config.yaml
arch: "dit"
model: "text-conditioned image flow-matching model"
dataset: "dead-leaves pictures: piles of overlapping shapes"
train_examples: 145000
image_size: 32
horizontal_flip: false
conditioning: "text"
objective: "flow_matching"
cond_dim: 192
tokenizer: "word"
vocab_size: 39
text_encoder_width: 192
text_encoder_layers: 7
text_encoder_norm: "rmsnorm"
text_encoder_norm_position: "sandwich"
text_encoder_activation: "swiglu"
text_encoder_mlp_ratio: 3
text_encoder_head_dim: 48
text_encoder_fused_qkv: false
text_encoder_bias: "qkv"
text_encoder_qk_norm: false
text_encoder_parallel_block: false
text_encoder_inner_norm: false
text_encoder_drop_path: 0.15
text_encoder_positions: "learned"
cond_dropout: 0.1
logit_normal_time: true
norm: "rmsnorm"
activation: "gelu_tanh"
mlp_ratio: 4
head_dim: 32
fused_qkv: false
qk_norm: false
inner_norm: false
moe: "expert_choice"
num_experts: 32
moe_every: 2
expert_mlp_ratio: 0.25
experts_per_token: 1
shared_expert: false
patch_size: [4, 4]
layers: 8
width: 160
positions: "learned"
optimizer: "muon"
muon_scale: "spectral"
lr: 0.017
momentum: 0.95
nesterov: true
orthogonalizer: "polar_express"
adamw_lr_other_params: 0.0015
grad_clip: 1.0
steps: 13100
batch_size: 128
epochs: 11.6
lr_schedule: "cosine"
final_lr_fraction: 0.1
warmup_steps: 1310
weight_decay: 0.01
adamw_weight_decay_other_params: 0.01
Rows from block 3 of the denoiser of a small text-conditioned image flow-matching model, named by matrix and row number. Rows with one number within an expert belong to one neuron, the router's apart. Each number is 500 + 40 x the weight over its row's rms, rounded and kept within 0 to 999. All counts start at 0. Numbers have three digits each. After the name is the row's rms in percent of the matrix's.
Before each expert's rows are labels from the 100 images, of 14976 (inputs lightly noised), where the router gives the expert most weight on average: "responds to" is what is common among them. Only what is clearly more common there than usual is listed. The data: dead-leaves pictures: piles of overlapping shapes. In brackets: how many of the 100.
# router: router (model.blocks.3.mlp.router.weight, 32x160, trained with AdamW), inputs 0-53
# up: expert up (model.blocks.3.mlp.up, 32x32x160), inputs 0-53
# down: expert down (model.blocks.3.mlp.down, 32x160x32, transposed), outputs 0-53

# expert 17
responds to: pastel (55); grey (45)
router.17 099:518515519448493483503470497538473524449529491494461493547512466538509442533526588490437480514481489535546463484532470531486531505499494430542555413494471503498431
up.0 084:553445502499489489479477516539472455478522505473520523506552491548439540526442468493512514474543452508527576508525531467467551550521473497410511480518442594496513
down.0 097:509471456558486584511460502554446541462505507472502502559498524504481456487509507465520518501501480459474562453530511516432452499485487507473464502460560583454425
up.1 101:503513482512446453536486554464473499542490553439539592483435508518493504497445521438474550510396551452559539462523514477535551512512530493511542490501514473437531
down.1 098:474468567550482468458531434475550550564496466544535547457450512461488547544508442533573495542509488498513422561482502470457528432499542487542493586473521432506508
up.2 100:465446509540536488431523496534569525504562533479500515440502541506482491505520502514480461486433535505476537520428509554441518579476467492445472466483420547533545
down.2 094:469549464518480445559470579506520510409461509575528473531460449531515459530457447530510450521528406545547498562511501470490518478560511468555523483502496493535547
up.3 123:508461582459439469500428487506483529461484561466510507551483463471454437487478547458495466497518509537526505463458456453477485526531505472460588440511507484520488
down.3 126:496452469498508523475405475549393521547496479458504464556488519515446478529527496502515554455502467495414553419495502535466515508498547560515498504447396458448455
up.4 117:559545563515471487483456540538484547449509524489491498513546482501473487508479475540491452502554524457471505471495427499552506500531536482440510364597461527482520
down.4 102:481502486503524554542508531501468543530499491532509518497507476575558521444504466461501513512548478471524532512515475484538488461558495455393517513495471472501607
up.5 109:496526530454456481545536571546510486446492548440510549511553425539465497547419463537503563461534537468501551509524471456495566462527505513479483476564494603522490
down.5 104:494513489513538486544520509564481536595480522513514462583486519496532524529500565465474510463518490476560522489548508479407551489550537522572463458460495574498418
up.6 092:433467477582471507367561461523593594480523489464533511468465519478496469492552532468450443521506482541486531508466482597495507537562517449461548465499508567475516
down.6 082:463489505505546468466479585577518528433495503536481462474445534528517492511474411516455436472538470504487475516448520510540527511473515489506467485477454498488522
up.7 077:486520516543538531516570485432448513519550564466486507433582502482527476528487539513429469427410515475492499464435522497508492559529487507494539508516541530496506
down.7 086:483521495494515511475547563558487525536482534469553567516441507492471434520512478563572453430447427565481581505497505549431495486487468518538454457568513554509492
up.8 131:544499541575463394452451572569466511513534476548490488568502481482512508465471509520486465506538505520526569467521435461485509457590544457597474378563490527512533
down.8 116:501450473598539575493493489494468449498518492501517521591491489519554588433585492451424496547503481472531488513524479469508541419570504483569484473483430476470574
up.9 126:456484410500513548481515453509526539500559484515585528451513532505514481507584487494468455496497495468520469456596505569459488493499487481471512443488513566470473
down.9 133:518427539500419458421531529552480571574481475486461497508453534496452498452547467553473493537501480492491507451501475515491480493500535554498466495528430581466388
up.10 093:471589552513533541465496475542526446577559551466472414501471517479501527518500485518434536526533570523527545470469543475448485494589470526528504493532491512433554
down.10 084:501528495433468479538507476480494524562480487506512554421575553544502441543509479563475402498487485548499425524532533498542525509406468483419476525507554518516500

# expert 21
responds to: vivid (88); small pieces (79); frame (31)
router.21 100:535543445539503449493468449424465459502470509507436459509498480547470488393480509591473491526466482527501538503550465456467451478526536527587585458486512536494558
up.0 094:485556508613500540557509511533540521491511540476506494511501563440484524498542454410441430467532526508467487529431509557524463472444437483430507503512511488491430
down.0 114:562495485458444509468485515530500530562497433501519499535528502505569497491491443438506581465517542489484465545525525569521514497504493470677493553559492476471593
up.1 103:568412528525488461509525506529488489435518578562555556453499484538462497531501481610545526466518527524436534473421542459484477534485445501500544551571492516455531
down.1 106:400496476444478482493512470468510475465562542558457474442542475439387532542504507525439540489471618545532466478550483487520556494461536526570502558516450510503528
up.2 110:478546478482439522493520469553505518532594425502511478525441446496497580500503478487464444527530523581499536489442510489518503437492477386514471484526542478507493
down.2 107:461523486508463505481495482477451474515551474520516491517517483585511487483542461521435421460478521435489501474498552509609540546561557529492498500462476508419538
up.3 093:540522497614511538514520594503479519481526554505540507457564467493503449488511483486579503441471515433488515529430521548487448546528438447496450516521484473407537
down.3 095:506512483459483531541544526468488450514537539509494573437526523549452465471467473390522521499444444504518528451485443501378535487516486493525542497515555506550460
up.4 102:522546484564467545561579516525489528542447541462537443425579490473495496484476471505582513482574512521552509494419529526426493544502516518472466537547488519514524
down.4 108:491537544398518513477526537548459517484526473466484473444537516525551488472473564485449505526510485479496515466469467493279534463504503485589481497515467546493405
up.5 095:525506523498545529463551581466481537449500457501538493465525472564373479508497421550518481520466478446444531498497397540484457562488468497531520461582446493390544
down.5 094:454502509437430490514477574504471486501433521485495535402499493585645484569431512511497469553541512468493473516531478513420472513567455440427475455477500552497450
up.6 090:459536494478527494551508478479477454520451438485496452544505515467500440528492500433408495481464496459565568411531481511474484532507500573469488520523484490437493
down.6 094:520544533490488485531547442522516435390483519541528517459535520436486457550439506484479441472477497428449409484502522466508495448481510428455539597452509513486470
up.7 105:569518459547477544456564501404485572517459529434518438457529483522426507451462532519513518549443493530509484427549493493520462487528478514530500479517526587553491
down.7 091:486521568525483509537470509523496572486450455437469520448461532471540522495451501494545519535489447497519545463531517518421531486449519523270488529465503536531424
up.8 098:507511512502530548513534452472495531550536493516491522499508525516546498524470481549543425566535494554508514450539493504499471500488454556535479506489471471504519
down.8 088:432491428532514476571487526527477579498498563464477528479555554518533462557479430496520507501450498534437505557559529428488509541510460479366513524513505520506488
up.9 099:481371507478572460512546562440472474501483492493597567512454477490458435485462514401506491475418497410467489439521497425525510535472567522447534504494492509462544
down.9 092:496490503464528484560469496505512607476470429520483510456516441527529518492477535484491474548508537440526461554487551490422473460556475483436410585433492389460536
up.10 126:506474469552502397480499476499474498479517469496555499520538504527542541467524454487506561497498465539477551419498536446391486576524484494585445532554536573534605
down.10 137:506512511471502542423458508463497501553473481483530470556427481416519504468518471497474491464520525494588461512508512489653512542557513525602510528477466464498636

# expert 2
responds to: vivid (99)
router.2 089:519553513517494536539556501425421506490451512525498497472561552564423420511500462508535469538442498485479525529498439535443513491415492522487523508510458554453519
up.0 099:503542461510479554457508438459461511489519499577467503429465504552464518489514532494432496441464465504531561512541543478509461534525386481481499429561529492500497
down.0 092:556561502511522542528430553483484495518485501556567504495507540527571480498475537407520492444493492549491424484557528456499539485494571497530439403436498549481535
up.1 093:521555490563470515544520551521498467517528484515489537465514530492430469390502414594590507504470480506510556539546473497496466589522508500473457535471476461521555
down.1 097:486508481445509481548498471537474481546586504514502491460521531498565520414519486519498494545466477477525524491422459484404538482508491467377480432512480575555519
up.2 107:549455511514597559452448502492521489455493524546564497494456552554499454437488474523547502505508461433531466479503531446505509520534461466477513479600502552458486
down.2 094:445507530518497535493581558538548470504503528517470544478550491479498541476546536482586518500564466443511586550535554511506506516486512442512429435446489470544455
up.3 092:519502519534484506554557570523525472496465500462503488503516423520579508481515479553535512493535489504494496529468487482324493529468513540532523486524469546466538
down.3 085:477523531473414560571464534527475492433440441459510495388525472582576497486448523477488522570460562427491520437535518505410487505504491490440489513512475517547357
up.4 112:504460523549574473459460490453511490439574528600622546532483558488491546498508460566493475501534450479482440476480461414506511510466445491486510515532580493460464
down.4 108:506501470502487509470532512530458507494531474513457506512487470440443521489543498489455509470483464470532532488528532519417533425461503499545418458490477404494498
up.5 109:474464474552548536500533475494493510550430483432450499478527529480473439501493388473513559475419547411505507516460491520493462457464498495501481467554482511485574
down.5 097:597512503448484629477465513529499534467453472430598514493527572522483494452476410504484494484498432433504535477489462480531449491515437512473496488474484505595514
up.6 092:547496460463502457463537483597456492488516498501583499500517492509423438495474503468523471549488515481468509471492492478596441464516552480452505546537523539461509
down.6 103:490503470512497574472497460413469403508528590577429504549469555489512507570536505565520508486490524527462516575541523529468420534470508518465493502497500488487533
up.7 090:468566515597400460543557472462473491519510475513515472504532585480486507472440497478428531442480519496470556493457523560504419512485471508479528513568525519519462
down.7 084:552532552556470440526452490541479535519496515526520570489526541471467522463559411483501514395532568503532446555551533531448532460560507510508485478517451491506478
up.8 089:503539494507446537451440506499510476505549517548600498484496524493538449493486544476472501465525446444549578586529528484513461479576469503445427475451516472564468
down.8 102:510489462533471564536503466543492426482519518539603497567500471505473486503460482492519494451502488496528459486535523444506560425428484458527526422513474532500492
up.9 088:483552553477467534514539505388501515571501430503569526501535496560494524451505548530518517482471512521475574535486492502535591492463531528456501489556421454544546
down.9 108:502521465398465476512518507599491474529507453438511497514468483419439476507539526488471514464529481529489501491452508501460617503500511573536505472495454517514489
up.10 095:508563532443479439478556532416507508507503523513540455520474501471537460490524525491538507574449415512460508466589504512536555554555478531528533449540442509515507
down.10 104:563476529449509623479503446521432528512532543504523551504467506478434497456502499528538460555552371493502534473498489474474570483493507458510506428460497531563467

# expert 9
responds to: cool (52); vivid (48)
router.9 095:516468572487434609494436555540511466513552564500465521460517508438544449508553455551450507498528461461576470517513509514571442507403485535417494462476412509521486
up.0 083:468506508545526474577466507525500501470477495490450516616506518459467425448460511533524495481459481493515456488434570543519483419553533492503499520521555510505473
down.0 073:565509531582503618575459524508427541465521478487565453504467464446572551411505463487487444564494430506486473459487520481410539506505546500475523547513500579503474
up.1 081:498448485539491471545522518523474426512481483464487495573477540532480509515527487486448586506480426571466540434528463531464495519534482534596534509445548486436579
down.1 088:509487510495440385444564537520521542519490524506501496553447512403420511591495470543495424491510406523507492499503500461511426540404482511552480515484514470531540
up.2 124:529553531573467481551472441526485550487491482446563485509574516514471513502508514485493539516623518498536502435533465564455542507458544549521513499494518498518502
down.2 122:521499470513493501549495451549511529469507445470509463494527466450414537591536444526472511512613370514501484424485478506481526471389560576444518534449440478490419
up.3 088:491500458425544523525523503516522523539440502487508448517541445469533520540462444548515493477519437480499502456540537516450511556557490456544528485552487549439496
down.3 089:542461547432520438487497520508462532500505553493490456509516555484566457514525462493485503498415520544511475516492550461541396492550516503477550482496565434469543
up.4 082:506509464425526526500523527502506445471485494556519469450409538450496455501526456502481494478509478488460484522491511506378504462433508497574494478478542503504561
down.4 092:559444516381544431380482487466506497509527435508424476468579482513439509534528432486507491487540441482509473516440501515561524515426502499503507510532534520512641
up.5 106:510531461469567491473521514504530579474542453539527542626519522592425484502519530516489522448465516462502486469466572452426497482410487463492543526518409508495569
down.5 103:576468448564486521507452475396498442487469541475503492521498465484482478479506512456524472485473469437503540517566587453566520512508529489598439484461524493509554
up.6 111:546487480510544406480558442515453478497493443496460517502389504495492502435494444433376601524530483583545561504527437465592533551376499479538502479477529547498562
down.6 101:551486582584480599577501478536473570453487475505501492524552531503516487421453544481451466542525471472440519458471495536614530452533520514549499468564555504568517
up.7 105:448524447497566584468500452469521548514449428512539502471512428572412476480472492493536529485511547508492499596481521475461493440484463386499529532487509469480448
down.7 109:472498465542476598493450477487468403520541527489442527503485562532562453542490503515495518580410515471549462479483449498482448490503483508506503496531536395523565
up.8 103:488512529559500526535505532469481538531480529540480546576495490480554508505476505490436458518507479486522551491481481419612487459432483509398462501559497496496457
down.8 097:505514442586459422537503477576414527500516488499480487561496504478440504521526523476436516492472510536499521512513474549377511487499485507425482448453472535496349
up.9 106:535490498435494564446463495517522529457516523443545527468488503468438530535536502448430399535448422439479528479507515483518424471451542440465446498527564529479471
down.9 111:538481446417433444493476429546497546455473479499489512489574523566485462535463507448483553477533433411491492485533524520404451445466507509589537477496478460520517
up.10 089:412475520445527525533516491567454606506505454507488493427563504476511493487508513482519483499536578463512504469517518464438494441532472501445504526507555503524636
down.10 097:471488475473546437414469487452436496523477519468465500479457476556614456502483553533492534495488547533500475506478497506574536491603493489388526449498500483498505